A small spectrogram VAE, trained from scratch: log mel input.
Rows from block 2 of the encoder of a small spectrogram VAE, named by matrix and row number. Rows with one number belong to one neuron. Each number is 128 + 32 x the weight over its row's rms, rounded and kept within 0 to 255. All counts start at 0. Numbers have three digits each.
After each neuron's rows are labels from the 100 clips, of 14976, where the neuron reaches its highest value: "strongest on" is what is common among them. Only what is clearly more common there than usual is listed. The data: phrases spoken by 400 fixed synthetic voices.
# fc1: MLP up (encoder.blocks.2.mlp.fc1.weight, 256x64), inputs 0-63
# fc2: MLP down (encoder.blocks.2.mlp.fc2.weight, 64x256, transposed), outputs 0-63

fc1.228:134160131031141114111101088122044111093135171147169126158169182160114148140114163110172122158134146109108156064146102123113126118101142109175111100122145062089120090099094101076150126128171110
fc2.228:133102177118093147114151135070084104107170125104160105156120221140170076095126168079144122103128094137124187134122139159070154155114139129116163114117093099138100028096114138099111114160125140
strongest on: clipping; mains hum

fc1.253:164150156116112103121199101078141105178183147170104159174145137138163143085137170109143106141182152102106136163132133153107120162106053096129097108127135127156148146124116147099083114225128071
fc2.253:168108139117084100170184122099089136106091134120171071088133127141181122094157146059133162169086178138143088144144135152058136137122137081112107150104126125153135072140106180103134080157172082
strongest on: clipping

fc1.245:114139127121124079088148134113081128168173172107050092150164129204132130118158126115109130142144098122154126172126088178066125142124060103108122081119090099153127074091133123123113149191176090
fc2.245:140135136062116105136140119042071108088092099123143128132121133114166087078149152104131122160114114127113081112109159136050133172108097145126102175097111160205175104078116157151100139168144090
strongest on: clipping

fc1.151:151103132162104142076133089176138130149082146152123107126128155125110165159100090051095156032148129111135076101147126132166164138106130084141140102091075105180138127078161108087153135145124194
fc2.151:097140130166140174151105135193109139120082109164124160174131086125070150153150142096076097112135088144093116177095137179093170136128116113095159085168087112132104105146134092114160195107211139
strongest on: high voice

fc1.72:186125157172089167149139094165098178138074089125134155135158122133129110139132125167095110111086107050135127165097135146065171168146169104124146182077062111095134103150105132143105093158107080
fc2.72:149100134120122166171190159155155106156119157147149156122140121140078055143127115081123076119127131110144155187165147138099087103090098100135152118069173145155090159167134049177083136164098121
strongest on: mains hum

fc1.111:147146151172121127136093099123120053109135149174118114147136094116111154086090127170155111105111076131150040166116089152046150108167111094110159144204099120095122136092136135135140149187090132
fc2.111:108172156109159140111087121163111097135088148100148108172162074145126172182132138160153095116208116107083143151172118155130108122085159087122182113114170186152157063166135122079156133166139158
strongest on: reverberation; child-like voice; thin (high-pass)

fc1.255:186142134194174146101200115086167110123113121190164153119093124103097109130142143137138113140175142090077111166121178120125106153157106102139188072092150093122132094113120209142157101153145107
fc2.255:151146156147137117111168111131091131080101108160144113113134173229124188120091087113101096190120144155137133141111115106065143152128117130147091133159119099141145063109102111062170143087189092
strongest on: child-like voice

fc1.34:123155104121078108180130142054100098194090135137093181092122074078152086160159131113146122146123085193137063147130149147115135135166154078156088115140150148074104106114121094124080142124161147
fc2.34:118121106121130123129167107099131128135102147115136144133123169121225072118103141164079142118081108104138199097112178115150115077145083111040114147067165153112074110163126165165152139105134147
strongest on: child-like voice

fc1.153:155099191163144115155150122097135145187138105140147149049114140176072147134137144172162109099120124118182104180114142152111205163102165128108158123151091104088138130183100163099144174183129123
fc2.153:139172096113106098126117159138089103103094148069104085161144114145121123142082178182189142163151148064080160144185144152217152136054109106128108101101129153102138158136149110114131139108136164
strongest on: /p/

fc1.206:153105148128086097145194133148100140096140107134071094090079167129110140117117134138135185124145118150140085155139144144158139128172139086152075141086120106074153157096205180210078104120134099
fc2.206:138093151157103145149189111129137163080141088090098117219131153123137086120146107086111072100105157184121089127168160090159188092155132121162125114145147133181107113126177071144115112125097178
strongest on: thin (high-pass); low voice

fc1.160:139092135121135041104081059136115119186144133153099180142169155138099139180126124077125134138125123127071099178142064157129153161167095093125096135118035155125126140132114115179131130149133112
fc2.160:098082122131151077109138086126120091117144122069157100200166082101170188086164094112161099081178147097178105158108131072117065120144114107132137129161103152104127157094103099167123136104164145
strongest on: thin (high-pass)

fc1.47:109115160173108083114163091118053108089171168148186161179107153170134085123123152134134141122146114114090175132112141112179147116122125076138133120130119110106087114117130155068063089129220114
fc2.47:113111174107095125110164147099112182135154155099176131123163145151109094145131155096097116153096083147117091152143131140018140151121142134119150089118063099138095042149136164108103080162078141
strongest on: clipping; mains hum

fc1.154:070155056111131144095101089102160102064117152204119132134127108162120114123118139127190174145188168094057120159118075118075132147131121119120140095104111110126106072150107128083132146132176102
fc2.154:157118189116159145125110148183120107129142099156146142126160164177147103132159108123170128164162101126131128118115161174028157155168161051134164099103109171091125091170087132110146195110138117
strongest on: /p/; fast speaker

fc1.217:135140139153146093121117062125119157191119159139071139123135128147089149137078155108152104125103161091102094166119098206095070144056100152058142147104066166148125128173122101122165151116103137
fc2.217:106070102126138098077103103115166125180111156200188130139165118100148117096113155134116152130164117102107145079111149150057083155116172122147114175155103143125097182121148169121113136201188112
strongest on: thin (high-pass); reverberation; low voice

fc1.146:093113107089128152126118165110128120129151085142162053151127100115121179079065108172135134126138086116168083086095131110145122096163108108120148118231133129080156108094161146102141144168174071
fc2.146:120160124096156095100068159171152122169029163115130111130073168093077100088174128135166119168169122126140099095130110127108106112133130089079192179090099150148091160124136093135121099129107143
strongest on: high voice; thin (high-pass)

fc1.197:143116140111194128112115167135129177121194140080172119113141168153179100165133176142144130130160096087061155159096110117074104163150088135094141095115046079130150108128143187133153120150162144
fc2.197:135134194148175127091145143105092165101108153136149109104141167137132165113121118157116144126127134123106097154152144124118116205094138105195158044139080162102136113201137182120082136105161056
strongest on: clipping; mains hum

fc1.158:178150128099112157126081145159089186131148110160121166127110145096125054126086164093104126194121101188115148139144102147146079134130123129148095127127166120248134130184155137124150129100111107
fc2.158:106155092155100156149147142108147081126152106163161166098138213075081092140125152075123102125105133127077098119128142165094123145127195161065125104156139118123087164177140103111052123098121165
strongest on: child-like voice

fc1.15:143066086128193169092074116139178132098135125128148102139177132160145106138117120134141081115144154117162127139070092167151111168182165161111039117115092147157145100135100143116087136178117068
fc2.15:139087111085104132127082101111145160122168157093075155068145103085111141151167138166146157079078103137101131123160094096167164105154149153178171162162129130112045178146150156115111179129085147
strongest on: child-like voice

fc1.201:112135120138145125130148170208145101091071157139161130103073095167138190131130105168060101169129114131149154098139100164130123114197106155164120097108141070086077101146161090134101113071137124
fc2.201:179155155152192131104105121088177113084152127104116113097069088142157136117120135102094110148157158121149106141168131085131169146129159184070088142133132107087157154117077047150115109117121208
strongest on: fast speaker

fc1.222:100166119166126136130126144190132111119146130201127089147181143091072132126134118047060050081116143098107114136116043134149128126133151084113182137098102137116087121127139162111117111151154144
fc2.222:208154134160149112119146094119113126121111097145166142146132160162157082107111120193103140134097112110145121121089173178119208165129132068123061097060127155102129112111105146126175190123097159
strongest on: child-like voice

fc1.133:164083099097119058156112128156088146155107057095138121128146117123167138147134118137176126122096126149159146153097178144122101151148201068105081107133087185149151127128092211147151146131166090
fc2.133:111129142173106116081115150123082161132120119147115130142129180094127123128115118118161156127138092036135127097115137096204060082162124147156132150163177075131134169110116096173127086115210167
strongest on: /g/

fc1.252:082172138135137168083081064132122150094069072099095089101093158134185169163115155111154122116086144139114134143118128127154167165131189135095191126109176110107147093091105119072086160134141143
fc2.252:151108195178161143069184081114146160116133175073162127089105110134153083121168110074062135145149088112108085146161090119134114137139133140094121124086098146148080054096150117109126174140139142
strongest on: child-like voice; mains hum

fc1.144:168182095148086144118155159102182157139143131128152098139122159110165153135125176109123135161187184195181157123152135092147070131133137086104089084106149176132146115127097068138098207141118125
fc2.144:158116091115113141102087109148151082195147147150121094129140132104129113130094144160135129172086169063117135124161088142143143129132093181153110199132100113194127165114100140128207187177165170
strongest on: low voice; thin (high-pass)

fc1.16:125182124135103148166138077137051170085113160163177120151156179188114192089143124157135141150099100144076175126172125150120123165118128131150129087161133112112101088111125119074071138100178098
fc2.16:139145072100084161139203094136060129079102150143119118185147171117144150117160120118131119170112107157171115120135076130076113153097096119145089106114076161223100152129118130123120098135184119
strongest on: mains hum; clipping

fc1.195:124193126123126118152132032138058154112045127140177123131148153164116203123102117128066133126131111160113134117134157172128136157164142135173136114174113116096101084108124094099079104116149085
fc2.195:118170139089131123089139115150078138126161162128094105140177116148105157107156079154122093145167146121150101095125135139188078129074082167144135162109120136222073188118110131133098161060148095
strongest on: /k/; mains hum; clipping

fc1.27:123108151116212077130102110177159148144076182124171150106104142140156148134112149095200153075136132112140088093160105129146117154086123127108055130110100132164129107134166058122089122184092132
fc2.27:164107096165127135095110096130102077160152213115057184174132157094129143115117136145142106119116089112173158108119082118106158210109095105140121079157091152107124073075095117121135102151160115
strongest on: thin (high-pass)

fc1.235:152139089114144105114156107120143153126070193092081136126141097141099127100170135118138124137106121083165129125140115095056159151107114208140131190131117060140206074132088144121158162116111078
fc2.235:062088175113190124120100113164124098114146160141142151125160149133115145141146129095115127164121111156125061159141106093087087111128067110098110187191106126088133179126141075206119162096119087
strongest on: child-like voice

fc1.103:084158160086159123072111088122062139178118100128218103138164081117094115097144165174138137143109162149124130134103105177084082182109126162165136131161126164131125111180154168123118158132097085
fc2.103:116092088100098085134171124108175108151140176110115154148128120176126155146109115111125198158120146133132132152142113093133122151176137206056198145162211133160160122125109122127152162198115136
strongest on: child-like voice

fc1.77:104151135103140161036137161132104109121110127124124116125122105119088111124081096113132171128174089045125092146141071146140056071142114184164133124145120157136077122138131122100179118094168066
fc2.77:137117197152154162093104098171117155097104158125108165119051135100108085110125147069099131155138151121127117135151129147111115162121187128112152056154126193117142175066097093109188097174113114
strongest on: /k/

fc1.39:120172155133135106180120143075156098146033128156082181116103114121097136112115149108107128125129127134036149185134141109189149163174176116126133138138048099124129191133119117135091133139132130
fc2.39:143088176127173095100186154196165074139166134125134108106126077159150137145075164146153129120076123184148139114124058162140111150131122104113111158093132185096191133106102114125135106193149096
strongest on: clipping

fc1.67:131165099109104129151132187141115157168090172079100095118068113099089142105089126108102154100158132097157097103161160124139119126117125125168111121147109185081204156139136073072135185173172171
fc2.67:166116196127163126164117087119133106126106111101182135135149126075079102054109083156102166157151103147103087140123150079178102123132104123146126105146203127145175140190098075162148140150172109
strongest on: thin (high-pass); low voice

fc1.213:095123095138075096157138108178151140109181138124114095128131146161161142156088170076165142078180113138166127174143104165130111146135189143089182175113035162100083128158126155130166147125153125
fc2.213:113139134142164159112113092139076176133102118128111100120142115121154085100108176121134147155129168140061079197124109153219114121175127126202157144143181093133144121109091098110132136191095085
strongest on: thin (high-pass)

fc1.209:104140146101165133151132081127146138104149139192119033091102133141120135112195125131140152143197167139148160118157132155126168156191150160121181144107074150079158142142092147145141109125050119
fc2.209:114101133112129117082135149053097086121098062111134119173150121096129159098096103161077116140143085138136100166072114134161123099094101135103094088125124125175170033112155132162175165129163091
strongest on: reverberation; high voice; thin (high-pass)

fc1.4:158206082177105125080120168174123147155131098099193136103121142090159114124193147140173155125082138144147092129098137173122159108167134140128126179086087062081141121082124090107109122120171135
fc2.4:134108124131104107144094111111118162135082128107193135123053108164097102141120150137164168098154146143072139162159182111125196184190102178119145109074149105122092166092087089125158173126105106
strongest on: child-like voice

fc1.10:132187125079132119108119051127100109113187137151089140159113093099163149151103135110149121108127169132100153079163132173109078131173108094094130138113142133083077086078078120058090109076140155
fc2.10:097100107105076071161138124138161132083105132104161103150126194148168084162138132160115074095147127108157173127130170070151100141163122079094119103159181155152081157136142139129086082085194122
strongest on: fast speaker; mains hum

fc1.85:095111131129107168108163111152107078056100136138107162113169170076177107132113117134106110120092042152118103140129084101138109105145110074168170111150095111129139118190114099099075175127060127
fc2.85:121122088150103105090107120067173089129200153162073156144107103167138134185084097146115155171077142085157120171141120138151120187118176084127174099098156127105102150153138144116102201140110141
strongest on: child-like voice

fc1.71:120149099070111133096122115085130116164167134143148084114149121105143160153147088108116137018154047106134114132145107157117122138137120139170153171134124143126102045105210136110135139132075094
fc2.71:121070145158105167131091097125169158123062122140164156207104135097119142072125155133144127085146062069143189119104181115164144171137132135094127192133100138126104147098147169120176164122119128
strongest on: clipping

fc1.131:163158109164144135139150144195171174119091146047117064130099071160144134135118139119101122134140128127158139113134161170151140103125145128149089169129112141109130208172095129119171156143163033
fc2.131:138116111215112206096115123205130082140145096087139105189098101108111134127126111180121094057110088114139158103129128117104132096160174072172094156131157153130125151113170120171116116141157124
strongest on: child-like voice

fc1.148:086094133132117118117128172123114182135139146124151160110103169098112150125120135120184109173072044178080146054130112152151123151067137126137101149176104167079071166111176101151152108132137158
fc2.148:146114144134086114179148125067127132132115140117134118063120113127170085147199082152130093092116127156143167130138069148085084095137179129101176124093099117194089183124126155132151059110087106
strongest on: /p/; mains hum; clipping

fc1.76:083096162133058071134092141071118115127133147125128135186160131158142163088113153136152186107093127147217141163102137152115105160122097111096076089147132108142153068171169086103158099109126152
fc2.76:126163123137146062138087119132105149123095093104154079136146152117148180082152140160156073185174178128145176111101078093150113106135171145179079155132162136171172186096179160099127119119152118
strongest on: mains hum; thin (high-pass)

fc1.202:134124057131146133087160111107184168091080099196202140156103091160141130085165108137082159122078083186145123137148134177128111121121169148161152164181110154149109151121124165115147144149168109
fc2.202:137141100056153118140056096127174123099106162189091119110177096153123145120166072107145128127128148106107148158129108062145099154152145136178122154155156128060114173091166109140146159074158082
strongest on: thin (high-pass); mains hum; child-like voice

fc1.94:153116184169132136131150086102117073153114120123095070169147172065116084137095143087151090112072138163070122080132134127124082154166163091136086136125095119126163119135096065148073153112118175
fc2.94:098142152130181071099113113123113083085141144139137035150127118133124130157099124136095177207101105087127145145156118174170164097090095076090115093081104163148140127098112119150136159123152193
strongest on: mains hum